python train.py --arch="coatnet" --model="image classifier" --dataset="views of escape-time and Newton fractals" --train_examples=72500 --image_size=64 --crop_scale_min=1 --horizontal_flip=true --color_jitter=0.1 --targets=["palette"] --num_classes=7 --norm="layernorm" --norm_position="pre" --hidden_act="geglu" --mlp_ratio=2 --head_dim=48 --fused_qkv=true --qk_norm=true --parallel_block=false --inner_norm=false --patch_size=[4, 4] --conv_stem=false --depths=[4, 4, 4] --widths=[80, 160, 320] --mixing="cutmix" --label_smoothing=0.05 --loss="cross_entropy" --init="xavier_uniform" --residual_init="scaled_by_depth" --optimizer="nadamw" --learning_rate=0.00078 --beta1=0.9 --beta2=0.99 --eps=1e-08 --max_grad_norm=1.0 --magnitude_pruning=0.3 --max_steps=10400 --batch_size=256 --epochs=36.7 --lr_schedule="cosine_restarts" --final_lr_fraction=0 --warmup_steps=1040 --weight_decay=0.4
Rows from block 4 of a small image classifier, named by matrix and row number. Rows with one number belong to one channel. Each number is 500 + 50 x the weight over its row's rms, rounded and kept within 0 to 999. All counts start at 0. Numbers have three digits each.
Before each channel's rows are labels from the 100 images, of 14848, where the channel reaches its highest value: "responds to" is what is common among them. Only what is clearly more common there than usual is listed. The data: views of escape-time and Newton fractals. In brackets: how many of the 100, against the usual share in percent.
# convs0: expand pointwise conv (model.blocks.4.convs.0.weight, 640x160x1x1), inputs 0-79
# convs1: depthwise 3x3 conv (model.blocks.4.convs.1.weight, 640x1x3x3), a 3x3 kernel
# convs2: project pointwise conv (model.blocks.4.convs.2.weight, 160x640x1x1, transposed), outputs 0-79

responds to: pastel (61 vs 14.2)
convs0.285:500500476500390422500500539466500500500490454538557500579525399500446399500529460500552498500500500570448635507524541470500513474532519500397583625500520543551512439526473582411556517626552449531445491524459500559574591522500520590503435500
convs1.285:506573511458459438477404508
convs2.285:529544548507493500500500500554500652500500579500500500552536500487500525393500451360497536556507495500417500495577497500491349540500448500500410500548466617500445500487544501643452530499500492500507422500500457552529509557500552555533582500

responds to: vivid (58 vs 14.4)
convs0.151:527451486406500505429500437500500500479550651506500455433500500500500487508531370500501517500398500500513465495513450518420430479500607429562417420527492482477500582393599485539500437405390500488583446506433500517453488508450573504495535500
convs1.151:475500474477527426412499418
convs2.151:574563466500500515387452500500522427543489500548476475370500446555513500500364368582540585428476622478500482594500500500538414450500500500526463510500446443500534580494663519474532500500500517402518500500495569517504597529500487500593500566

responds to: warm (74 vs 14.4)
convs0.488:375524500519500561500490500534552592472498500514560500500452500500517498433500652500504548427500413500500574500500428384573635551544418465463562419536577416499462500486366555551470486486517561485582500588524447559500487500599500442536517440
convs1.488:494492497513648493515488504
convs2.488:502480529479500567469509500475439542588633647500519488418660504542500500440500505448436462411500500500518463500509500484412500414547500527452460525468516500480446500469536448554500504487401509500500536500415500522500616472571583489435561611

responds to: tricorn (36 vs 11.1)
convs0.190:580408458500500557467426615529476500593523541546469500484475455479500496420401500490556450500474510562500497500452510422500500500486460500464500601414456403571570405591500446526500487480500600600528434465500506512500469500427500496500510402
convs1.190:459550432505570461440554473
convs2.190:500434474500500563536458441441509528642565491417418598489500568581446526431544558500536474555486450515453564391452563440500534516539500608514468573500500452492449439500500566570500500471500560555531540590513500521494500528548549500526534479

responds to: pastel (48 vs 14.2)
convs0.595:634369600422535569556676500501538500489500457500343416451399489490422500500500500441542574593439500500500500500453453500500500500500500545500447464500521500518500506485479500517479543422448500500561402500539533449407424581471472500478470500
convs1.595:521557546538596555529528539
convs2.595:463500434500459426454483591528356502527509591350638504454503456515504455575500504567499527412506532500531531500509500491517500473400494434500487543466500535435500574445500546500500500500500557616359500500500419537569577455521548500464500577

responds to: warm (53 vs 14.4); Mandelbrot set (35 vs 12.1)
convs0.614:467470500500466518500553430545562487500388497529458580500500469486530500543615492500500591500500544500450500451425553562533500610543468500500500467479535500545525500412515574585500500448486446421468516485500500504448464629571500448500451465
convs1.614:539526501558578497497571575
convs2.614:439480494425547500468492500462419484521634500440610480565543500500509554554500500500500500332458483588500500475560387500436543392492438514535604571500500500500500561458454579466540500435443490645507450509464469463515500500471500500500500464

responds to: pastel (99 vs 14.2)
convs0.557:597485467526497472481500589499563578481500515492541442599485500516402475485466471423554500556399373423483578500596500515547520500500462554447424500407550500502500465500442436434500514576532479488552347435398487500473500532391451491500500438
convs1.557:424490530424532548429465518
convs2.557:612462465525569435500500508428499500546498421500423503461497500500500566428581570417500500526546460578500529500500500480500475580501500455500645500418500473533471453500374479446488500551562500503449500456429595547500500531461500564563633501

responds to: dark (51 vs 14.4); earthy (33 vs 14.2)
convs0.186:568490499500500500500448438421447430505439517565446535498617500500500518500523419493524500515489500462609521457436553500428500419511497456549527633438500514449500614500491456500469500500500396533410586500500592438500546500500500614500512500
convs1.186:494499559445421450578531483
convs2.186:417557515500500580442541519472500603419500491440500500563423454470500500500521585477500475504556500645402453438544480500549500477484484609550500491500571600404420472554500540614517563453608500460500370500461556500500427512500500522500500460

responds to: vivid (67 vs 14.4); dark (33 vs 14.4); Mandelbrot set (30 vs 12.1)
convs0.492:509473441478512620464569412474521465360451513577491540394433500486454476441462534458512589478500523496505560487500496440500588623526500524451483446461614500539528458443519500489559500520447479443607500500613500640517421576508500523500477500
convs1.492:520567521575559574548509516
convs2.492:472500467500593497444500577466418474500598500500590453531597500562508574500590542599536445430470500500500500515553500543500489376465500455543470500546434500500500474539503476474501492500495500599433539500455471401497547500483534461535629546

responds to: warm (54 vs 14.4)
convs0.569:500511615503500513643495502500486500500530420523512366489574545500517591500350500500500529492495500456538500550515500504425500433566493483579503500520501552462401544500501476506500427496422465500500500500500500500500554475503423500615500466
convs1.569:494455461421519444430465445
convs2.569:597447500555522482489500500476479442500475434500465383500570431500558607562354500500500512500464504500500479500587500500499454500500519407500500555450500500500571500605527407450477500462541500500500576522538498479500555441422500464500568500

responds to: earthy (47 vs 14.2)
convs0.619:475481450500656500429500508509500474660551596359508493495527553508530585429559500500497518404500331500500500462463500500500530500500490477500519411500498480500500500449454549548500573476383474550443500487500500500489500504557481500433626544
convs1.619:528520546540555556562553568
convs2.619:587479500461500442581586465547573626434498500461451595500500507500546617500600500500476438567602469488500472500597468523526500593500500518501431491500535509500445468491440500500500486519487426517553552427404520484499470449550500500500587492

responds to: earthy (94 vs 14.2); Mandelbrot set (39 vs 12.1)
convs0.223:421543457500500500477452511519500569478572557461699500500513500500571539496389500557502548413570509500478496592500516450525500505500572505470611478500522500449477388596422569521527495566477612591544494565569500578607500475470577467491530500
convs1.223:501529556496603586508510522
convs2.223:677462500548600557500583500525680404582462469442511500500439436459415500500500507438468500552456583444611500430500441509487396500542522431472500498501430530500468570482591500395457492551531436452500425515500500537574561543487500535500500441

responds to: warm (100 vs 14.4); Newton basins of five roots (37 vs 12.9)
convs0.555:500500500562500471458488493500445500544500446399558460500500500500572484500500558566384576447500564500366500532501500495544448526425444416393576451500500481450479500503500500482500551539500589501515595500500542416620531526500471500500447500
convs1.555:560536566519571530548520566
convs2.555:500506643473500450500500500500500514613509455498494500523490627500457500496515500532471542415500500424534536500500440554500500500573449430640452533382500428415500565500459534500487456500468500567426596500500465500502500535451500516514601531

responds to: tricorn (35 vs 11.1)
convs0.622:500508465548500491500480501457515540602516490441477523499536472554600506458500500537567474500500487500515470500615570500492558585547446482520500606561500409466500445561510502491500463570500464500439525693500414508444507528557500497455540524
convs1.622:473560452426576500508550454
convs2.622:512500495500569509500485452439485500628518519412452593500582500581442500397578544500515461500501448466500553408517500419487500535549474544523543558500462500469399443500553559586494500445418469458500501584427500518459498509536494529500555591

responds to: warm (91 vs 14.4)
convs0.544:547500513559420461437400501500500500427478459524500400506556527474428500518430542629451544437500529597378439533488492534480500406500502458500500555407483526500500504496500464391534483530527607578509499542561558469500545500500502500499367500
convs1.544:550536528461414515435437525
convs2.544:567500562468401511500490500575430500481550500539491523500468500517531593413453500521537500500564517497479500500500569461503500522500592482478500549470490500411449491500500500529525444500580489410504500500579500461500480541464472536533544547

responds to: vivid (69 vs 14.4)
convs0.510:502473539526531500510479391478500462430562551500505518415558475434500500492556392474500507500537531546508479534549500381500497521569538405554559458545500535532426575500463500483510381500403443437547500467436554526565527390500460475500408565
convs1.510:450468471478551464408488428
convs2.510:500447447483500562510437405500514500481531504500500458481572420431500500466418413442500585404468501580581555574524511338500539500540490368481560439576559464518500529503437495486500500469500476555530514559521500530587514368467493500455510500

responds to: warm (61 vs 14.4)
convs0.404:453500500471500500497461477525500534434451461500500494500561417500500347500512493466500500502531500500500609500500500517487445454482500500371553500500500498528500500430544558500577485509428505488513500450461500575546495505500582573500428531
convs1.404:551586506561581541517503484
convs2.404:509379550460599557500500463500586439535500550500500460500460500481500500474462500500528500500497510500500500498511427541480500487537478499592468502500372500507341500500480560500500531367500500558500487466511500500535500500548432301532500500

responds to: tricorn (34 vs 11.1)
convs0.77:480484425500540500529513514502531506560522375432447606436500506563567538413500479500589455431459560483546500535611534461500500580500462481486570616500509375476493439553457500535507428562560447469422497666500405539500485502562482500500508500
convs1.77:526437473582482528528438432
convs2.77:485500460605500500500405540435493500527477439500491500539469519482391490500500464476579504483500447602460572504369491587633500473500487500464500500445500397558574444600500430488437490494568658500564550476519605498531500526488504502530441398

responds to: pastel (60 vs 14.2)
convs0.363:500500490481500500427500426357431500500500621500557432500555500583472500500500508539496500500504449503528395558429523478500570439486659505577438500455453558425479626507556500604565514455410491491462500500500446446469415515481571494500501546
convs1.363:490466478434413441474440466
convs2.363:526504532488593486486488444454448580581572513413500497449500500571500546500525539500477570500497410533541500500566480500382500408529527489506538473500500492380492519392530500500452514436398500561500584500455500421511585500500492510500500500

responds to: grey (100 vs 14.3)
convs0.210:570433435498564481414500445520399500500617500559535500500500537478428590496500447500566500495495500459448424500491483494420498469471500540500384503500452542515500584443455500511491455500478642555579500522462447491500408514497475500500500453
convs1.210:483557474492609476513564461
convs2.210:370484481584526425456500500560570545399500497500555559530508447390687540515500500500500500500556500500532508586480509526598500500482535500500587500456539512485500500500415500511500463529500500561500556500600500482580500500526551436458394500

responds to: tricorn (40 vs 11.1)
convs0.61:508476500500447407506487500547500571500500544500500500584500478530500500524500510500542503497503425500457445500627533500500447468476551529500412476559500556455532444519527442500558500500629566504500402457474500488497472536454500500500541537
convs1.61:474458441545547546463522409
convs2.61:500439452500500551505500442500553608536558500435583500500500534534379465466593544512500500447500455583503500422578475425500500500578430501511500500521546550472446500346500544491552517500414488532441500442465491617500548500462500572415572560

responds to: vivid (81 vs 14.4)
convs0.314:453460483500482473525560467500538574482500500497500616454505441500492418451566552430390550500600544486439518500460491500609500500505424500500429500500500500541540500389485558521500571560519501500443500521448399500549432589493504500479445521
convs1.314:449474437496551419439462473
convs2.314:541500500555434448500574500500471500449430407501477504500500483479645430450500554500387601577530574500541612535500500606567514500444452500413468500500528415500537557453500493500578500582500500472503500437536392500500461539510500500528500473

responds to: dark (47 vs 14.4)
convs0.7:449453585500531583500542549500485611469500500519519500456452500513475483425439515500500512500539500500500415525500461500557638465591500609500510424500500609430500500534500611570500542439456500570497489500636530591469410500450549547591453454
convs1.7:443480437460577463439476458
convs2.7:431522500564500500456511530422465524533463412524507500500441500544500500500522500542577483454555500560459500500434557503500605566564467540500437482500500548500502543500526622607482617500554525540613494500592486500500500500500439500500389398

responds to: burning ship (30 vs 9)
convs0.227:500510581483500500549501688515500509500457448481534500500500442500654500635419506506441558500517582452436500554500511570636543435448494478491475500587549580538500505611476439515500466500585402463553478500560436500531495529493472441624500483
convs1.227:462465475437404486470441461
convs2.227:471417371500575522500527383534500515500500546500489500406465500488500500403498531425526500413557437564582517486507417500495500500500500519436567500526500500529500370448423587533478526500500500510500536593500580500606496540545519455419500500

responds to: vivid (67 vs 14.4)
convs0.458:694437641500500567500591500500593500500500500593393455618495500500500500489500500533560558602541500500500500523462500500458542530500480500500504540500500500566371482500539500500419464511511500500413487510538500500440500500433440500500500354
convs1.458:478447467476580454434474437
convs2.458:659500500500445471615500559507500501392456500500494500500431575438523500483559500500500513605500525500500541569539544500500474500569558600572524623398535546500506500612511511500523470551500500460500447443500513500500426500401445500522438500

responds to: vivid (98 vs 14.4)
convs0.442:459489523449468500508451500458500446500544451500446464500500539402500500500385488485547579511409500413465500567512447454500500510495500467568555379540560510500543553573536443483578377500500500550678497500545500518500465500433567469500500500
convs1.442:459546537466486503537562396
convs2.442:500500511448500560461490446557500478533406500500500561432488417534522462500473500526500500482499500426573500457500567500478345500521537500500500442571573500500477500464500500559578415533526347358457500551500500524353555568508451572451482504

responds to: cool (91 vs 14)
convs0.398:590500462483478499500500412553500448549618507478418500500500528540500553500541462500500478500468500530544439522514387500427404559533500500500452517500430524499385550498528584549417573500462520500523445446372562491575500500500489522449517500
convs1.398:540534548552540584566520535
convs2.398:498545419511480519487561500446450460500463445533570481480575446624464423475471569491471500500543500500579500499559433484500500506591497534523617455551602500470491408500425498465500482500500432594494566479500500500539457526567500500449500455

responds to: vivid (85 vs 14.4)
convs0.333:500511446490437475477415471479500439453500480500543544503572408438500410500576406422561500432500596500599492500479500500430536491463523433431553547500585564521585589500525500437527451500476432500500543502597500500560494398512556500394500500
convs1.333:473475481509543484434449392
convs2.333:576451432508474500500598440430557488536367552500413595526500500472500506413497500476500492500500513551500496521500556528500497565500436570634554500500491562449500517500500500586565500549500412529526438629486575486542485458500617500470452500

responds to: vivid (100 vs 14.4)
convs0.247:500500564554393500515450559563572448484478424500500487511500412500500508492500500500500500602490552502500500546456585434530507557574505500535582525567506500500502443500500500500417500542580439582500500473500500500450500447410490471500388500
convs1.247:429437414539512547532521528
convs2.247:464518581500503500549500500524500500500562557599500500478576456417500531500500500500523476518500399457572427500571509426497479511528406585500558401470549500500457507500486403468411500500457485545473500480523490578557500557439500482418459534

responds to: vivid (62 vs 14.4); earthy (33 vs 14.2)
convs0.26:450571463509459500554533565477500553521557569457580452500597411439548470500500402430544576500411532558500500500555529431468500500500626479500500451548619528526550500466558500528500436455447443500531428500500439500500529399500500500455491557
convs1.26:448497543437442464538574548
convs2.26:566548508462480459498500500535532372393500500582485500503517529403447453500500500502400488534517500432534572551500492486404410567456500514484560500527528523500534500504563442486472500409500500500483500495576525588517431458395500500504500460

responds to: dark (65 vs 14.4)
convs0.16:500522500500500500534442428436500539460500500500471500443493500500500500465565500538457500535500505602394515483489551500509456435492479451482560500469529539513465557428403500508494510477500500500455500500490446445500479500500526643507378473
convs1.16:481457454465592490466429452
convs2.16:500543483613462465557500546520500500500409425515473509500459455530500477500500500549363500558572556475500528510493614574553528532455468543500510500589500475500519500500500406507540573531550530438500500480500405476461462500537426561529413487

responds to: grey (70 vs 14.3)
convs0.57:364500560500500528500500554354439565500454482506605573508500479563500506455479578546468500500551500491388552521500500500500611500542541563500532471522584533500517500614461571500533512466500544510500520461500500500500374488506481555560378500
convs1.57:436490434506579482452505430
convs2.57:447479500500500530445582500407442500435435500500516500399504392558500445445500489500494533449586532587409542500500500500552612565514500479494458449500598474473494468551532537596558624500545445485500500500563500512544447533500500524500441458

responds to: Mandelbrot set (29 vs 12.1)
convs0.450:570585540506431500580454415564456442567500500449495500503551500484513463573441540589415500477563500440488500443500476554457429500430458383453584545500537500500505561500500466463545484484421500474500608452491464414609565454537490546537439582
convs1.450:438457464404501488423489502
convs2.450:460578500560443500590464500589524428500483400500500476554500418500500573494400519560500583469500500500468510500461429500565483520396462418440581441666512509505500602505448500500539455564500500500596500487502415456558494486573465478567412556

responds to: warm (39 vs 14.4)
convs0.270:500500585500425500500500508559500417470551500587520349548493443402500555619500421500500500575509500432500452500490526500409455460500500451500543500500454559500500500498561500492500341456571497500539501499503407464500488424453501500500503567
convs1.270:430488464448504455457440423
convs2.270:500500500573485512500507485563597500540548474500548500495500500505500560542443500534473476463541551519560435602500436500526500587551500495528580505471500517587458372500500500480386500497520458428353500626494521500504522502476514357516615500

responds to: grey (45 vs 14.3); earthy (33 vs 14.2); Mandelbrot set (29 vs 12.1)
convs0.584:466473565500504611607500503500540581554557445453594497471500472580530564506500638500419603487562500587500563521500381500540582496497422485493603376500630500500416500500352500500500443434463500504465523442464437522507500526537542500484500500
convs1.584:429409503568556510474520482
convs2.584:574610450519500408500487500500413486500522438500599452499480442495548537511500495500500500489582524500416564506490520450479490448500500343513638500563500547500498500447385500398500490562500469533500500500395546433595552488451478500534433535

responds to: grey (33 vs 14.3); vivid (33 vs 14.4)
convs0.271:477434490638451500500451563523545500536474434505500612522516500500500500524437500535500560500537500524506637512505552438568500500568446500500636531497521500534423334500500497500431500579586492500500473500500540500497500480524500500500500500
convs1.271:489518512389480416461517512
convs2.271:500553453500477470530548492475500544463500491387533541458465500541490500500500500615379517422651481547384500500582426525500505500560500595414500470500500513493476500500434551618500612534458500558403479418467417500535533500594500536454515551

responds to: pastel (90 vs 14.2)
convs0.428:500500484472442420525484562453516597618464514518500480553500500555446485481500505577500528547500500495564591504486602517527442507500500514500500622416462500518503450633500498476516438641529453500533500418500500500427564452391573500463488534
convs1.428:393452452454540526490456489
convs2.428:604500419567500537500512527500401625500534479473500500490500499500603584513500592568471493616583422522442507500536543476500500575379500505488523529541557621500500485447534500444500500536488408470449416373578411497444493500454514537500407464

responds to: dark (75 vs 14.4)
convs0.437:581500521482500500600493425500461500533397449512500445500479546618495500577477497500424500483559553500500500440414500500460474515500518500513500500500465457500500603344539537500471538500404500419459591440500517356481500593491443571571500490
convs1.437:456430460434582463460501494
convs2.437:610517500556500505569534539500553500500402511500498405527470494616528536549562500535382500500500544526523505494500500672500419458436486567500512500444500445500572543524500455461512500500523557436410539393500461500500459540515489500493486584

responds to: cool (45 vs 14); vivid (38 vs 14.4)
convs0.462:500467500414500540500574427489616396424469463536552500500500532500507500564500511500454524460500565500500528480441403500510500563500508443500533500500483500529397551394500584505500503500368441462607569557470575540500558461610459430497477500
convs1.462:535511584510421458542453454
convs2.462:500417500561513395500517500470409697535572549500452341480474500525500509470490480533571500481507426495457468522500462593485455524500568500504500472439471574442631500468527500452530598497517582500442576500464537514539472585386500500452553512

responds to: warm (48 vs 14.4); earthy (42 vs 14.2); Mandelbrot set (29 vs 12.1)
convs0.185:491614464461417500500500550500435544500541515521576492450566443498513500500431500500492500448508457522475557457591467500465544500531518413374569458500582500500500458469500495413500532500433452503435460497500500500536564500503504627500424500
convs1.185:519555517524632525508515501
convs2.185:500443636477566500450500500441591437500530500456371500500476515511500561568493451500446402552500541500453445500500500602540482573544486511611361471500427537465392522500500500572378541467500506459500511512452444429500522532501430500500554419

responds to: dark (97 vs 14.4)
convs0.501:500445602442500500495587570500549571393500437530475503500419538516500556436500500418395500500565563436490478536500450500586500500541500582500500388531540487485547590523500500528500500500500443359528500515500412501451384500522528476655418500
convs1.501:591484420505477516457509569
convs2.501:481434500579550536553486414597592534495505558495452500522519610545428426539500500455561368490504500446466433500456505447500418500591474541493497582510406505504456446458434500525423499488500500591484500488462500592510460500566500476433533500

responds to: warm (77 vs 14.4)
convs0.111:598448456541500441475435500500482500581475500520407452500501500518500542500500551585548420500514558435580517556500465459478568500500515354500553678497500465557440528462500520442500517564520600562538500500552500503615504500500500500507500462
convs1.111:477429499533600507454473447
convs2.111:457528543568500492592500574505568500391472532457555480500467500439554543500528584500500410511456435417445500500471500543532500536405504566530394500564500500457579500534500500555517544462595611577473431500453447474547500500500471500453487465

responds to: cool (98 vs 14)
convs0.197:540458531542500439522511500531619500500463483500516496552500500447555500500500498498533500564510522422528399500486469500450530500540455407500495500500384467571472500579441439517311500500479595469500480571441457500550507433500386391440500574
convs1.197:443528498472436552475600515
convs2.197:624465500532531500506508537546647454398558532500500500500509500500496564503431465500521532526529536500552500576500500487500489500500498523518537446469466575527500491480489421468397500519539457544456379563446500533550471475500456349412432500

responds to: pastel (60 vs 14.2); dark (35 vs 14.4)
convs0.493:468500530368500500367572515500440521500462472500439500465500556500460408500580416500595502516413500427563458500500532500493500440500542480468396500442507564472588550419500500460671574552422469468448500500456550500551500500407500599446472485
convs1.493:467538452505575408449474518
convs2.493:558500478419417439435563590460537486546420500605520410497500500500594442457469434454578500500422500481546605577500515526514500500497500461492574500500538506500570512502572500468603544602500500394564404500500593524500500446410500500500526500

responds to: vivid (52 vs 14.4); warm (42 vs 14.4); Mandelbrot set (31 vs 12.1)
convs0.91:492500514529531521504477500574500387500500513540389500466531500360393500500500442500548426513455482478593553555512500495531500530450440503500448556521420508500525500519575500451414500500500500412500500500500631500500511439489438412500476400
convs1.91:495410467485404456543505489
convs2.91:500500565467594500554500466576500500478503470500377500500500509500508572500495496500483458493501500500654569463480409515608490632487414495500500500444465500609521513469564477417429506500465405500595500490620500463421500480556392495476500406

responds to: grey (36 vs 14.3)
convs0.171:500472488396500551421484500491447504562508500484500500500531530495546515510500462500490504500500541505535501548401397518431500477500610500499500402468558500428570500500529555552609502399425500500566521500453599456461460419500606537549500550
convs1.171:436482467486528447449470402
convs2.171:572500498423361500355489436397414483500532539518502537450494500527560500505396500550500456492500551537600471500500568427500500540508500500500464474492504390433500479500646500500569500516500511482457464500467584500500500454482500509598484641

responds to: Mandelbrot set (43 vs 12.1); earthy (43 vs 14.2); pastel (42 vs 14.2)
convs0.421:475662544414500500471544543501508552541549512473582500500514437462557428452414500498500594502500500573500560518500459480472500438478503448466598491498500605500513464500500563467595500562445440546500424500470500563530500473460552612529429500
convs1.421:535547541553544576569511544
convs2.421:500500500580567553570491456500503449496472547543402466460498528500425577597500500504474500500500500406508500549526502558530466573500482500500414449473499489467468579456500500533381474500509465416519545388485449378500454517500395508442532505

responds to: tricorn (30 vs 11.1)
convs0.308:551465494515515500507500550561520500477609500488475427619500500566474570566570500500431522500486384500500594480643500500570516546509431534400510480500480500520500326500447512434416495560526567500500357500379500487500566500495500471537626470
convs1.308:518590516420516439485447475
convs2.308:500496461486498529464565443431500458500571500500500393603487500391500581500500506540548475479616483622500447437575433451521500412564482555500410535521490500536532500500369530500503470549526535564504421376421500583500500500438462500373500456

responds to: Mandelbrot set (39 vs 12.1)
convs0.390:609500500504500500500484402540506394547479412490500280464578500515500542497411453500500542527491500423453480588487500544493500500549500417515587535482456500551500500448500389500475422493506500505492551500500414500500508508500504500525500500
convs1.390:507462419427493467426481453
convs2.390:600473500564500406637515549571500457416500500579500375527500503417500608563384500497517509537512466500507417500500500568502403522500482500500638500500415557500471500623457402500449487555500500554480527500500455411516547455500477500500503500

responds to: pastel (92 vs 14.2)
convs0.307:450454521442589546446533548500513465495545444605454441500425500500510495459495517529604500500500500513481466500500458492506569500500500483623500468500500500453500500596450520520503500534500548490602426549575500478461500457436500500573478430
convs1.307:486547527512634497499532518
convs2.307:451509547474536421508626540601558500556432500475500528531420546433595453494500491451457556500463500500505500436567418500568424500495385500373496500473500518643529491460553500476500500500451428462500500496553542533466574519511449532540590402

responds to: pastel (73 vs 14.2); Mandelbrot set (34 vs 12.1)
convs0.38:513500567436580500486602475500513500500555500500484531500500531540500522500418516428538468511500519500500436537500444457583532494528539563613500444546499513492500500578523539600465505435473479500663500500583460572451419483509492429500503455
convs1.38:392465447472554503480547522
convs2.38:560500552545500500488548506600506392472437409538500532555446464444563500505482522508533542500580637500437500468481427487464439581521445514410500553575494541592503481500460500447500500500500490419507479417476519498555532468469500537500500425

responds to: pastel (98 vs 14.2)
convs0.629:545500504484415421489500500465500501500500500525562530537500500494514303418460449500500626459521574457487627429500515513474458451540535509392573571435570491468560500496500500500634518568484500478500441439500508500500529500447586565481475500
convs1.629:533580517531606518518532528
convs2.629:500370523516573500598500440500578500500500500505471432500500607500538500577479475500500500496535471461465500500500500531500500494500553434568537509470500436443500455538512518606382500405500500500517500487528436314484471500598438348500500552